python train.py --model="self-supervised image encoder" --train_examples=101725 --image_size=32 --crop_scale_min=0.2 --color_jitter=0.6 --norm="layernorm" --mlp_ratio=4 --projector_hidden=512 --target_momentum=0.996 --init="torch_default" --optimizer="muon" --adamw_lr_other_params=0.00099
Rows from block 5, named by matrix and row number. Rows with one number belong to one neuron. Each number is 128 + 32 x the weight over its row's rms, rounded and kept within 0 to 255. All counts start at 0.
# fc1: MLP up (model.blocks.5.mlp.fc1.weight, 768x192), inputs 0-191
# fc2: MLP down (model.blocks.5.mlp.fc2.weight, 192x768, transposed), outputs 0-191
fc1.370 [138 110 128 105 192 140 133 168 119 207  88 119 125 142 115 157 146 138 142 119 139  75 178 130 108 118 140 123 121 130 117 103 207 131 115  86 130 143 135 164 159 105 171  81 163 119 136  88 151 102 144 136  99 106 133  84 162 152 129 108  84 115 122 143 197 156  66  99  86 197 137 120 169 158 160 177 168 186 150 161 123 110  59 135 110 116 108 143 140 118  99  93 128 109 118  77 145 148 121 114 112 110 140 143 128 152 143 114 135 136 154 200  65 129 128  92 122  79 141 125 127 108 153 147  49 168 122 153 131 127 130 149 104 160 112 195 118 156 134 115 142 177 126 132 123 158 113 102 118 126  80  73 148 159 116  56 123  75  99 167 140 150  48  98 148 163 178  88  77 196 109 116  70 119 125 144 125 116 119  35 121 158 137 139 163 178  68  91  96 148 179 127]
fc2.370 [130 129 157 173 154 144 151 135 112 178 171  89  74 169 103 147 149 168 186 148 143 138 139  58 104 111 174 126  54 183 124 138 130  95 116 118 134 106 104 199 181 119  81 121 153 152  95 196  54 166 111 176 103  88 133 139 129 128 150 104 188 133 111  88 146 165 153 156 101 130 115 144  64 152 145  87 103  79 148  96 121 157 104 161 131 132 212  96 116 177  84 152 169 126 100 164 111 134 109 132 110 193 148 161 104 161 129 143 129 115 133 142 139 168 139  87 172  92 129 178 117 125 127 137 123  72 182 118 122 144  91 130 148 126 120 139 159 142 146 114 135 160  72  89 139 119 157  91 129  43 127 129  61 133 187 140 115 128 103 100  83 138 115 137  93 119 141 150 111 133 124 130 108 136 105  97 179 210 130 111 101 114  64 137 150 117  89 181 105 173  80 152]
fc1.371 [161 171 129 143  87  94 169  69 109 195 146 191 150 123 127 124 157 171 113 124 137 152 154 131 133 125 143  75 147 135 146 159 139 141  69 139 137 149 146 110 156 178  96 147 152  90 148 154 108 115 149 171 152 141 140 181 145 128  83 131 126 156 130  93 175 100 130 119 125 161 117 142 153  84  74 116  21 173  89 106 112  93  87 179 103 119  72 164 101 156 131 138 133 155 142 185 106  70 103 130  98 123 162 136 110 115 123  98 136 122 115 150 120 142 156 141 138 120 147 138  88 127  79 169 106 170  81 172 104  96 118 139 170 165 108 133  79 127 141 113 157 164 148  44 146 173 150 154  93 153 110  90  74 116 206 173 126 129 161 117 151 169  68  95 125 144 106  88 156 119 109  99 108 145  80  79  72  64  74 121 122 128  99 192 194 103 109 133 136 132  72 112]
fc2.371 [121 170 131 147 118 121 132 144 122  86 113 119 110 133 152 143 197 140 113 175  72 198 118 149  83 147  86 170 142 148 102  80 157 115 111 144 144 167 143 150 152 135 129  60 105  88 127 143  97  67 179 152 124 113 127 168 133 108 139 145 136 144 192  91 104 121 151  74 172 143 145 103 122 177  61 129 113 141 165 122 157 146 113  84 133 154  98  96 167 130 161 165 119 118 123 115 137 127 173 142 144 123 200  95 159  98 144 112  89 162 109 103  77 155 147 128 167 161 130 155 165 103 148  77 118 148 152  96 175  59 187 141 174 163 144 120  90 112  98 165 175 109 136 144 143  41 118 118 143 112 181 187 136 126 106 145 121 144 168 169 127 141 133  66 148 131 124 116 147 129  25  97  49 141 139  89 143  90 146 180  93 154 125 105  95  77 115 138  78  93  98 166]
fc1.372 [111 106 126 157 125 138 164 159 164 102 119 147 111  54 155 112 146 126 126 134 244 104 132 172 127 218 144 146 144  84 136 133  77  71 149 144 111 117 107 146  54 121 112 108 136 136 152  79  96 115 122 235 137 124 132 131  87 108 103 167 138 158 162 141 111 105 117 127  96 122 120 102 107 133 128 129 133 115 146 127  91 176 149 125 151 157 135 102 111  95 129 158 119 171 111 215 125 105 120 101 148 111 174 133 133 145 144  61 146 110  94 116 138 131  98  69 144 122 169 147 152 160  89 141 205 169 105 118  96 132  41 132  84 138 106 139 103 142 131 167  97  81  90 143 132  80 137  93 112 149  94 135 124 132 113  93 180 169 121 169 107 178 122  97 106  90 122 147 113 114 156  84 166 138 127 168 114 127 144 131 173 108  76 219  80 117 208 145 108 117 114 110]
fc2.372 [138 149 171 162 156 125  70 160 119 106 114 122 122 124  79 131 135  93 192 114 113 123 103  94 148 148 139 104 138  75  69 133 147 103 115 124 181 200 146  78 126 125 148 123 142 153 184 113 139 169 131  97 126 125 189 132 135 118 133 111 149 180 203 122 125  48  61 132 105 117 141 103 103 119 155 213 167 148  93 161 178 145 146 130  87 103 140 150 155 191 138  98 157 124 115 163  85 124  50 110 116  92 152 153 159  79 143 115  71 121 135 133 145 166  93 115 112  75  57  92 123  91 122 105  87 120 123 201 125 116 141  90  56 104 109 134 165 146 171 151  95 130 126 128 130 126 161  98 110 134 167 155  66 144  95 137 149 114 139  98  49 115 113 168 107 107 130 135 191 147 159 122 196 117 127 147 160 145  64 135 133 118 177 117 108 121 148  88  80 105 127 144]
fc1.373 [ 67 140 159 153 136 128 147 147 123 173 128 143 120 132 177 132 157 156 170  61 109  83  94 124  92 108 163 138  85 147 106  66 100 132 119 106 119 146 145 137 102  63 124 101 159 175 125  89 143 132  89 198 161 155  93 143 119 152 192 119 172 204 172  79  90 125 141  91 152 120 153 155 134 150 126 171 117 150 115  97  98 171 105 129 110 124 132 149 114 123  83 158 162 142 133  71 163 122 111 162 182 141 113 190 129 150 135 118 109 164  73 158 134 153 105  58 159 117 114 136 117  71  92  77 119 156 183 107 179 141  95 165 165 130 159 178 143 122  38 164 128 123 159 113 152 158 149 120 122 130 129  97 142  88  57 120 157 167  98 161  76 100  62 151 111 119  74 175 118 135  87 110  75 125 102 143  89 131 107 142 109 133  89 103 161 112 156 100 155 193  93 114]
fc2.373 [124 149 102 163  90 119  82 118 119 127  86 114 103 150  98 138 130 133 130 127 150  88 136 138 144  90 154 102 178 121  83 157 115 114 131 129  78 199 130 179 120 149 203 104 104 101 136 137 127 143 143 104  54 146 133 192 102  97 129 136 184 107  81  85 148 157 101 144 139  85 136 152 125 139  63 145 164  79 161 150 139 119 140 207 144  81 171 159 148 204 101 139 144  87 124 155 142 156 133 189  95 145 200 138  76  85  92 107 189 108  79  85 140 136 153 166 118  76 130  86 100 123 126 120 176 116 172 118 108 134 149 118 129 179 138 103 171 107 134 109 101 187 101 113 144 155 108 133 152 144 127 125 151 176 124 136 170 100 177 113 153  83 112  43 110 131 142 124 127 181  81  85  85 102 145 153 196 118 155  83  94  90 158 147 154 105  90 131 161  81  88 126]
fc1.374 [182 102 106  92 184  92 210 160 106 110 141 167 111 199 123 120 131 128 134 126 128 103 120 146  72 122 141 130 161 105 129 133 160 178 124 126 154 114  74 140 132 104 111 122 167 113 127 119 140 157  73  76  69 121 142 150 110 154 182 165 145 121  87  71  91 142  89 100 153 171 175 105  77 147 111  94 110 150 152 128 125 172  89 186  74 146 113 152 141 102 142 208 131 121 147 102 129 112 122  98 129  67 134 149 126 164 107 130 114  30 135 131 162 196 108  93 136 213  84 138 151 135  43 130 119  90 122 152 175 138 146 126 102 106  63  96 138 107 113 128 128 133 145  97 104 173 117 137 120 112 138 113 120 214 170 137 106 157 139 113 182 122 119 107 170 145 113 177  88 129 128 144 135  91 207 120 120 143 147 113 118  61 142 168 148 138  99  99 143 138 165 156]
fc2.374 [109 148 124 124 145  95  59 123 157 151 102  91 176 181 103 112  99 109 162 155 156 103 155 112 112 157 189 105 127 157 123  91 123 183  95 139 131 134 124 148  96  80 157  81 130  58  88 159 133  99 142 143 188 138 167 186 129 110  92 106 151  97 153 174 156 132 197  97 142 116  82 108 102 124 155 162  83 139 181 115 136 156 116 134 158 173 118 154 124  80 123 159 137 161 126 121 158 123  62 119  85 123 112  94 122  52  98  83  84  83 115 162 130 106  93 150 101 113 138 115 143 175 157 148 138 130 130 157 139 148 166 147  93 150  87  78 140 149  87 124 135 166  63 179  94 108  93  99 133  87 122 199 193 175 151 159  69  77 145 107 170 130 139 135 144 124 146 124 221 112 110 142 122 121 109 141 176 130  47 148 122  98 126 159 112 149 131  77 162 126  96  77]
fc1.375 [113 196 123 121 135 159 187 176 150 158 169 130 120 117 129 178 144 147  98 114 111 164 205 103 150 111 175 111 120 102 169 214 119  76  55 159 113  43 119 166 142 111 164 102 132  99 132 133 161 124 109 117  46  61  35 134  84 172  82 184 103 155 140 134 112 133 144 153 118 129 151 128 145 118 185 124 162 100 134 140 129  96 122 121  96  64 114 100 113 111 156 114 188 153  57 106 154 121 143 188 157 162 166 137 130 108 105 126 115  94 123 118 143 164  91 100 127 124  70 146 160 125 139 104 158 112 121 130  91 191  72 118  90  95 134 161 133 107 163 139  88  93 131  94 113 140 114 195 101 119 119 173  97 129 138  54 136 129 150 105 128 110 142 144 126 155 123 172 125 164 119 122  94 129 137  87 153 110 100  97 142 174 115 124  75 159 165 115  82 144 144  91]
fc2.375 [ 77 146 123 156 103 193 106 117 156 170 122  85 156 135 129 150 140 110 125 176 147 120 121 116 120  96 128 158  76 135 141 109 121 116  76  64 107 129 130 135 101 122  43  56 130  83 171  61  93 203 103 143 107 147 189 118 126 145 104 138 129 100 187 113 103  90 154 176 105 148 124 168 145  43 139 116  91  65 120  88 115 151  88 174 108 109 169 166 147 136 158  92 151 128  98 162 117  96 113 141  94 129 153 116 131 145 133 146  60 141 136 106 122 127 156 138 114 128 177 153 116 113  93 135 114 156 156 145 113 133 117 104  65 134 119  72 150  78 107 156 147 144 183 159 144 139 156  96 173 151  93 127  61 148 125 127  84 118 190  91 158  43 151 106 147 157 133 105 178 148 155  89  76 104 184 101 145 121 161 125 156 135 118  75 153 159  97 203 151 102 131 134]
fc1.376 [130 114 148  84 110 131 107  93 126 155 149  95 111 148 159 166 161 112 113 136 142 124 129 131 146 116 180  54 109 159 134 136 169 168 111 117 118 171 113 128 136  85 103 105  74  99 112  61 136  93 135 137 143 145  62  92 110 137  99  95 146  92 145 124 162 164 152 162 135 136 119 103 112 113 143 102 150 105 153 143 131 100 121 175 145 127 157 117 118 114 126 137 130  74  84 115 149 143 114 131 117 144 211  61 108  82 111 138 102 147 147 136 160 178 178  82 157 191 122  57 106 174 121 139 167  69 145  83  96 106 134 161 191 199 124 179 176 138 106  65  89 169 210  97 162 136 128 113 121  78  94 150 119 105 112 121 130 206 114 190  99  89 139 124 120 133  72 110 134  80 104  99 155  92 205 168 104 156 173  96 101 156  98 173 175 115 168 124 117 113  93 143]
fc2.376 [124 131 135  98 163 165  90  97 114  76  89 123 152  68 123 137 156 145 110  90  80 142 203  90 112 125 124 123 161 154 150 121  80 140  89 118 143 100 111 104 124 169 161 158 168 105 149 137 150 150 141 132 105 136 114 100  96 102 154 101 107 122 148 102 215 168 139 159 115  85  67 163 135  71 133 142 101 141 112  78 123 118 167  43  78 125  96 108  87 134 128 151 125 103 100 112 123 102 124 151 192 146 134 190 142  80 213 122 167 109 171 146 170  74 176 153 120 129 154 114 142 141 171 115  53 129 100  84 144 167 156 105 156  79 148 101 130 182 150 126 151 131  97 118  73 121  73 115 107  92 142  91  93 122  77 126 130 141 211  83 173 158 114 155 123 122 158 117  72 147 142  64 117 166 140 169 118 165 138  90 133  89 108 102  91 141 103 102 156 151 171 101]
fc1.377 [149 110 125  93  85 153 109 150 182  88 132 164 119 121 107 146 190 110 106 140 128 126 147 169 159 170 133 160 135  99 100 132 115 132 129  99 122  79  77 146 117 130 153 127  66 155 124 172 195 132 153 181 125 168 159 159 192 112 133 101 105 135 165 111 107 158 125 110 100 159 143 130 108 140 115 139 121 167 139  83 125 136 163 148 162 190 150 118 102 146 135 151 110 174 135 123 109  47  95  95 130  56 100 123 114 137 143 122 156 151  49 113 147 125 107 147 106 104 128 118 129  96 141 144 137 194 132 140 100 111 158 125  98 116 109 124  98 120 141  96 129 121 171 168 129 144 109  91  86 124 151 126 103 136 118  99  59 139 157 111 146 123  61 133  56 157 150  60 155  55  77 141  96  80 156 230 127 136  47 127  88 171 167 187 215 134 179 127 142 130 123  72]
fc2.377 [132 137  90 157 141 108 144 140  79 120 127 212 165 148 125 153 130 191 173  94 139 141 125 146 173 185 128 132 145 116  82 122 129 101 140 126 100 124 137 135 152 144 150 134 110 133 154  91 115 129  89 174 181 152  98  92 178 160 189  64 100 142 135 140 130 180 121  90 158 143  92 148 132 151 199 140 166 120  59 102 122 121 157 129 113 133  43 138 141 138 108  79 147 111 121 143 121  92 153 174 178 176 110  93 129 133 137 156 164  99 142 181  65 136 162 165 101  90 184 119 138 100 128  95 143 117  97 151  84 123 131 112 136  97 135  79 124 107 136 177 112  88 131 152 176 171 138 148 102 167 139 119  99 151 117  69 200 112 118 137 106 174 148 104  58  89  75 151 132  54  85 139 108 146 156  79 137 127  67 101  80  90  85 127 124 117 108  90 118  43 153 107]
fc1.378 [116 157 100 170 153 108  69 126 124 151 121 151 131 180  98 115 125 133 113 139 153 146  92  96 138 162 102 121 134 163 148 106  70  66 202  94 104 152 169  74 146 123  59 123 120 173 136 146 111 103 164 153 120  87  77  87  96  72 178  91 144 169 159 168 152 150 175  68 144 149  94 163 153 112 145 102 102 127 135 108 162  91 106 161 114 120  86  94 141 111  81 139  86 142 115 109 153 134 185 164 176 125  95  92 126  93 147  66 113 111 125 155  64  91 176 122  86 108 132 133 145 117 190 106 182 151 113 105 148 169 173 165 142  44 177  62 129 151  94 104 153 132 151 112 142  86 104 132 105 186 166  98 119 131 131 110 186 191 115  93 161  75 140 113 184 150 188 141 114  74 107 110 160 122 103 153 154 155 124 101 167 131 137 130  88 147 138 141 125 151 127 101]
fc2.378 [ 51 105 140 170 122 134  92  67 104 121  51  78 121 167  85 150 130  99 129 147 158  77 121 124  92 118 189 135 121 134 122 139 119  98 138 104 121  97 176  76 132 141 188 142 135 128 109  90 129  76 129 135 118 146 127 144 128 165 155 165  93  97 154  78 121 121  60 137 159 129 115 132 189 172 108  80 144 127 164 111  77 179 166 123 152 181 139 147 100  89 102 128 137 155 134 141 124 169 123 144 131 138 107 103 127 182 131 165  81 108 122 146 124  55 151 112  85 112 143 149 152 150 188  99 117 208 161  97 164 209  74 147 148 106 158  77 138 153 119  94 144  52 153 170 151 151  74 126 188 160 113  99 175 196 109  86 149 156 107 125 173 102 156 155 122  96 167 143  82 114  99 129 100 168 118 151 153 186 139 141 109 142 103 119 112  87 133 108 146 116  92  98]
fc1.379 [142 162 120 100 134 147 133 134  96 124 168 110 133 118 104 137 115 124 166 160  95 135  87 200 171 196 122 121 155 115  69  96 149 122 112 143 163 142 176 102  92 130 153 203 132 182  67  63 154 117 159 169  65 130  98 170 117  82 133 142  75 118  96 174  96 130 181 137 160 120  82 195 112 111  70  64 141 140 146 160 151 118 153  34 118 175 162 178 160  60 124 127 172 115 149 119 171 162 133 102 140 139 148 105 128 125 136 128 105 128 129 124 103 100 114 152 154 110  51 136 118  92 102 169 137 123 104 170 130 141 143 153 106 151 100 102 115 212  82 177  53 108 155 100 120 152 136 147 108 132 128 143 111  89 111 153 107 173 103 130 105 111 165  68 130 141 104 148 176 139 162 104 112  96 179 116 158 150 171 143 128 148 141 166  74 128 109  92 181 107 112 132]
fc2.379 [ 94 127 110 145 118 121 127 168 193 117 159 150 126 135 134  85 150 140 109 160 160  97  99 118 128  65 158  97 113 124 145 184 135 151 127  67 199  99 123 136 107 126  92 137 102  71 178 124  85  80 142 123 154  88 103  98 106  84 126 171 201 152 115  77  90  94  67 166 118  74 118 132 173  75 172 118 101 152 143 134  87 142 140 152  58 174 167 130 189 116  94 125 152 114 135 121 162 162 144 114  86 183  67  87 171 151 141 154  70 135  95 192 124 131 126 151 161 101 141 169 104 136 123 140 123 132 142 163 111 174 118 116 135  76 106 134 112 156 170 131 108 125 133 134 162 140 111 137 130 110  77 159 141 150 122 159  92 130  95  97  92 147 113 102 127  79 168  65 109  83 158 138 178 173 143 165 150 109 117 119 125 117 214  86 105 138 152 154 179 150  37 146]
fc1.380 [112 164 127 122 154 121 169 183 133 144 150 166 142 118 162 117 149  67  75  85 115  89  68 116 170 163 120  96 100  89 124 100 161 153 128 145 112 120 140 138 177 192 108 121  71 120 115  70 117 112 102  85 136 201 148 134 133  74 153 119  76  73 103 162 186 107 136 155 136 122 120 118 143  93 158 110  95 117 152 129 143 162 105 128 156 154 115 118  85 167 128 142 179 209 156 203 124 118 185  45 168  76 171 128 123 134  50 115 129 131 160  97  92 101 140 143  98 132 101 105 103  91 161  74 141  89 126 111 152 122 119 179 176 147 114 114 137 112 103 161 158 133 117 153 141 128  91 152 125 168  92 109 133 133  82 177 140 137 114 149 101 184  62 113 163 182 113 103  95 143  92  99 131 134 109 178  91 131 105 108 120 103  96 147 211 110  72 157 144 129 177 125]
fc2.380 [101 164  74 149  81 119 148 139 126  86 121 121 180 129 173 111  67  95 159 115 156 168 123  66 180  99 135  50 185 103  95 148  74  93 108 126 158 129 148 169 178 139 192 130 137 152 179  88 108 118 160 124 136 130 137 230 126 110  73 165 120 118  88 178  80 109 113 116 135 102 117 171 119 168  95 139 119 142 148  74  97 128 123 101 119 148 126 132 141 175 147 139 135 149 131  79 104 129 174 128  89  77 172 156 148 117 130 155 117 118 169  92 122  75  83 184  96 168 121 138 105  58 160 127 108 125 153 143 105 149 157 165 131 109 157  85 166 102  97 181 117 109 149 175 141  90 155 129 118 177 127 134 118 122 142 172  88  93 186 133 133  92  88 110 107 116 124 141 148 195 101  95 152 158  80 164  57  93 101 114 176 136  69  94  99 142 125 102 123 117 118  94]
fc1.381 [127 152 137 127 119 126 115 113 133 133 149 128 121 135 179 179 117 157  59 126 123 104  80 114 155 155 166 114 103 121  85 122 139  95 148  98 154 103 155 140 116 108 188 169 178 166 169  93 107 168 144 132 108 110   0  85  94  93  99 146 176 144 129 126 126 165 124 144 135 139 146 170 163 140 108  89 134 133  99 126 199  56  97 121 136 109  82 116 126 122 123 109 111 156 118  96 119 181 155 108 134 118 168 132  99 137 158 132 127 127 105 146 188 114 152 181 117  91 103 147 202 124 105 121 127 134  47 112 127 117 142 193 146 123 139 119   8 155 131  99 138 111 105 131 199 106 181 122 142 100 103 102 158 110 141 123 104 157 104 129 125 146 175 147 122 130 179 198 133  78 125 116 152 158 119 184 134  64 100  71 119  92  83 144 157 139 180 150  94  87 106 120]
fc2.381 [ 76 166  65 116 112 133 146  60  94  74  86 129 106 104 119 133 115 106  72 170 147  94 101 103 140  54 154 183  81 117 169 135 116 170 119  93 120 133 161 142 112 123 153 129  81 106  79 133  81 154 105 137 169 158 151 122 121  72 117 168 170 172 171  88 137  64 104 157 181 167 115 152 161 154 173 131 164 104  94 137  75 136 127 108 118 112  85 178 105 193  70 125  78 110  83  94 153 179 115  80 143 144 142 158 174 193 159 159 123  83 117 163 134 149 130  93 135 144 106 147 157 166 168  64 161 202 115 145  68 165 145 148 145 105 168  58 124 179 102  81 157 118 136 116 169 124  97 122  81 138 150 131 169 114  65 142 113 116  90 119 152  80 132 126 113 137 149 125  99 161 117 137 135 146 144 165 120 167 155 158 109 149 134 133 132 144 103 156  93 110 117 119]
fc1.382 [166 120 109 124 140 138  94  58 134 114 136 142 131 110 159 142 136 129 161  59 138  60 173 147 120 119 174 153 138 133 120 173 110 115  92 120 110 120 117 133 185 117 187 180  70 174 106 156  81 151 108 120 180 113  80 145 116 126 109 157 132 120 125  77 155 144 121 107  91  98 156 130  81 228 163 188 140  67 123  74 188 110 144 146  74 157 130  72 134 125 190 147 154 115 151  96  98 155 123 109  70 131 138  93 120 175 138 117  93 147 107 115 170 147 157 126 105 129 100 148 130 116  52 126 120  70 113  76 148 127 135 155 131 177 201 154 134 168 128 116 127 137 124 157 133  97  98 122 115  80  89 154 124  95 173 114 142 141 127 154 139 105 152 104 118 173 156 114 152  86 114 140 118 100 126 161 166 106 185  57  96 144  46 146 131 160 171 167  69 136  79 143]
fc2.382 [ 80 158  94  97 110 122  52 121 105 110 134  59  72 123 161 137 121 174 117 127 139 146  99 132 105 145 115 145 171 134 149 128 130 161 178  53 148 112 135 148  94 151 133 157 158 145  52 163 187 173  96 159 154 147  87 135 121 163 161 175 181 112  82 136  90 128 128 143 138 146 119 141 174  91 142 151 154 165 154 102 152 131 129  88 139 124  87  77 111 124 148 136  83 141 142 196 180 122 116 151 128 191 101 151  73 168 113 122 123 115 145  98 127 104 113 141 115  79 168 137  52 141 177 145 142 162 134 137 142  74  65 102  82 122 164  98  88 177 110  91 106 120 149 129  90 122 125 153 165 149 154 161 135 176  84 191 119 113 160  91  66 130 146 148 123 178 117 152 106 132 112 162 156 152 121 104 159 154 165  90 149 111 143 142 163 142 137  85  68 133 169  24]
fc1.383 [145  72 131 136 133 156 100  34 145 118 107 175 135 140 104 145 143 119 140  90 135  92 141 159 131 112 122 133 155 159 119 108 156 144 151 126 140 120  93 138 165 131 137 100  64 139  81 107 178 126 190 145  95 104  85 107  60 176  87 144  55 125 127  61 115 138 155 183 138 129 193  95 140 163  98 108  83 142 146 131 157 115 107 137 103 108  73 146 121 163 128  46 114 133 127 172  95 156 144 114  93 145 118 124  87 146 114 174  79 109 146 120 143  90 137 183  94 213 127 134 159 167  72 125 107 139 183  85 127 142 106 192 114 150 129 110 130 182 122 177 101 135 184 106 171 136 169 190 104 125 171 100 132 136 112 151 137 136 135 103  95 148 143 110 160 120 135 141 120 120  81 188  94  55 126  63 142 171  27 122 120 100 124 164 114 128 136 103 142 144 122 120]
fc2.383 [126 133  93 139 134 180 160 137 112 109  77  91  88 164 127 118  94 155 160 156 115  95 131 167  82  54 173  78  78 136 102 127 127 146 130  92 115  81 166 103  43 108 213 133 127 112 144 119 109 150  62  85 102 109 116 136 125 199 135  98 103 123 110 131 110 193 115 107 161 166 161 105 118 149 125 108  39 148 132 131  96 116 157 112 138 167  85 128 160 105 165 109 152 167 113 183 115 104  95 157 109 211 161  91 116  97 120 107 108  81 110  63 125 175 107 135 131 120 177 104 139 103 110 128 156  90 192  94 108 107 136 164 157 161 135 135  77  81  93  68 174 135  93  81  96 173 118 129 137 119 112 147 125 101 140 160 103 107 128 177 112 131 133 166 185  91  99 120 135 126 111 167 124 136 166 110  90  85 189  94 157 151 105 127 113 124 117 131 161 198 129 154]
fc1.384 [162 155 131 116 116 104 105  77  61 142 134  73  78 116 113 134 115 124 111 121  90  76 101 132 133 135  72 190  91 109 106 118 103 110 103 114 114  72 101 135 135  80 103 107  96 100 117  93 227  94 132  93  91 151 135  76 141 120 195 138  49 131 114 120 111 203 106  84 167 137 167  93 103 111 125 154 164 157 131 148 169 130 118 139 154  85 172 192 111 166 111 189 145 140 114 115 120 190 133 181 141 134 192 122 181 125  88 181 154 164 142  45  99 127  87 139 155 117 127 141 132 159 166 131 131  90 133 120 146 153 159 134 129 174 124  93 135 140  72 134 143 110 122 176 148 105  92 124 117 120 115 146 146 148  87 115  97 192 119 119 153 112 118 108 125 112 131 117  66 114 144 201 158 117 143 133 168 162 182 133 160 137 159  60 132 175 114 165 158  94 164 166]
fc2.384 [142 159 131 159 110 147 160 133 193  72 143  99 117 104 125 167 117 119 124 174 125 156 102 102 154 112 105 142 207 150 164  95 103 120 178  87  80 192 167 107 131 130 104 129 116 115 153 165 121 124 201 158  98 134 134 152 132  44 139  99 196 153 170 122 112 103 157  78 151 135 100 131  92 141 115 134 120 183 115 169 169 144 131  93 132 135 110 144  84  97  90 130 128 138 105 126 154 141  81  97 163 134 170 100  76 150 109 188  89 159 101  69 140 126 133  98 105  83  88 136 194 128 176 146 120  35 103 165 139  84  99 141 139 103 152 127 105  67  67 140 129 115 128 116 156  57 178 131 180 136 168 104 175 195 173 112  98 158 118 160  84 115 114 155 102  94 150  86 155 130 128  82  85 123 148  91 119 130 128 183 145 129 149  96  77 149 125 161 151 117 149 155]
fc1.385 [156 120 155 165  99 126 101 158 134 143 125  97 127 154 130 131  84 165 126 199 137 133 151 150  64 152 110  80  72 138  82 125 103 153 115  94 106 150 151 114  93 128 160 119 118 168 118  74 153 115 130 151 169 165 161 121 128  96 109 118 179 103 112 166 117 147 150  89 122 110 121 161 124 185 168 126 119 109 165 131 141 144 113  71  85 125 165  80 137 167 136 132 125 111 117 137 157 134 117 129  96  65 128 128 126 178 116 134  75  84 148 144 128 129 156 118 179 115 196 138 133  58 127 154  69  96 127  85 115 143 166 151 152 105 158 129 140   1 166 117 200 100 146 120 142 150 128  75  57  96 118 101 107 118 178  84 101  94  55 115 165 132 130 107 106  74 181 137 117  88 115 163 149 117 100 108 107  96  92 128 124 135 121 151 200 193 141 184 204 115 147 153]
fc2.385 [117 193 151  99 153 103 174 144 108 116 155 161 153 168 135 189  95 135 144 136  80 101 211 167 174 134 118 152 153 155 139 111 202 180 115 125 136 119 112 100 146 127 124 133 126 157 155  93 184 146 152 177 148 139  95 151 144  92 101 148 130 149 118 167 133 121 130 119  91 169 109 114 193 144 125 141  89  69  97 188  94 153 170 139 149 151 149 109  97 137 100 149 110 144 101 159  87  71  91 150 168 152  43 134 149 114  97  97  94 139 131 219  98 114 166 130 176 127  89 143 186 126 160 148  88 102 131 160 133 161 121 132 118 129 104 144 158  87 153 149 134 199 164 137 129 153  96 140  86 131  73 133 178  95  85 133  45 183 164 162 123 108 112 123 123 152 138 107  96  77 140  78 102 182 134 137 154 124  67 114 171 106 143  96 101 164 145 150 162  75 134 161]
fc1.386 [139 140 111 109 129 136 106 148  53 154 107 162 112 129 121 101 159  56 102 135 141 146 106 129 120 148 122 176 156  99 147  88 130 117 179  94 116 198 139 138 113  53 138 197 147 130 156 115 102 148 112  99 139 118 132  88 170 112 124 130 133 137 110 126 131 130 152 133 140  82 107  62 145 103 150 126 159 139 162 113 140 139 175 119 127 218 147  93 150 154 143 149 161 156  64 148 156 131 123 146 158 145 173 113  66  90 103 109 160 108 129 149  58 160  44 130 195 146 139 150 140 126  83  92 103  83 115 144  62  84 135 111 110 103 106  95 152 248  88 109 108 159 122 164 146  65 130 209 104 143 122 115 142 113 141 117 160 172 165 144 112 152 128 140 102 127 117  76  62  97 113  93 137 110 145 158  66 193 110 137 127 125 150 140  99 141 172 154 171 105 144 111]
fc2.386 [ 84 187 113 158 152 135 101 101 163 151 123 117 164 155 167 141  79 119 110 100 123 112 132 127 128 171 146 105 173  69 125 155 136 199  98 140 114  87 130  68 101 172 114 136 161 133 157 140 116 113 123 140 112 175 120 153 128  98  84 146 143  73 145 114 103 117  92 109 157 142  84 162 151  99  94 116 100 146 126 115  97 172 158 100 170 140 154 163 133 155  97  85  75 168  93 160 117 162 173 159  65 104  96  90 167 115  58 171 126 154 144  80 120 117 130 140 145 148 171 157 143  78 126 181 173 131  87 175 161 148  69 158 151 124 147 120 152  52 113 139 105 167 123 163  77 130 157 156 117 104 146  99 128 183 102 184 146 187 165 100 135 173  77 159 135 132 107 147 151  90 194 142 147 189  79 154 122 135  78  87 183 156 108  48 132 115 167 131 172 129 120 152]
fc1.387 [171  83  97 133 179 189 171 195 101 156 131 121 139 137 161 125 175 175  94  91 164  83 168 109  92 152 130  89 169 152 130 146 134 132 124 138 122 132 170 140 143 128  79 147 151  96 135 122 106 195 135  89 107 131 130 102 166 117 140 105 132 109 118  83  84 159 140  38  93 130  87 160  94 112 109  94  76 158 143 146 136  87 135 200 123 176 112 114 115 149 163 163 143 126 169 126 139 153 135 136 178  46 125 152 149 158 100 117 128 166 128  98 139 105 194  82  73 145 144 118  72 145  93 113 133 163 151 101  84  98 122  82 101 111 107 143 109 109 155 166 118 129 107 107  92  77  93 100  88 120  43 145 166 135 161  78 145 140 173 154 140  83 107  86 140 114  93 144 112  58  99 129 199 119 179 130 112 117 139  99 126 126  99 123 147 151 141 158  85 159 166 209]
fc2.387 [142 103 157 100 117 121 142 143 127 166 104 100 125 135 115 155  82 205 182 117 111 116 157 130 138 148 141 130  92 173 134 118 152 119 123 140  71 119 101 125  96 130 140  92 129  84 132 137 104 215 143 184 169 165 145  75 107  94 161  94  66 106 158  78  76 110  97 101 101 147  86 195 136 115 110 113 111 129 121  86 202 169  66 197 101 145 112 143 112 153 178 145 114 138 128  80 144  91 103 181  58 114 152 121 143 162 126 131 202 112 101 112 110  97 157 132 139  61 201 116 149  86 116 123 122 163  63  82 165 177 117 110 119 134 113  85 125 134  99 174 123 205 143  63 126  68 139 102 115 166 149 173 176 129 156 114  93 136 126  93 158 118 122 135 117 106 145 189 122 161 104 143 122  97 175 108 105  79 139 128 146 166 136 167 158 171 132 126 118 134 112 123]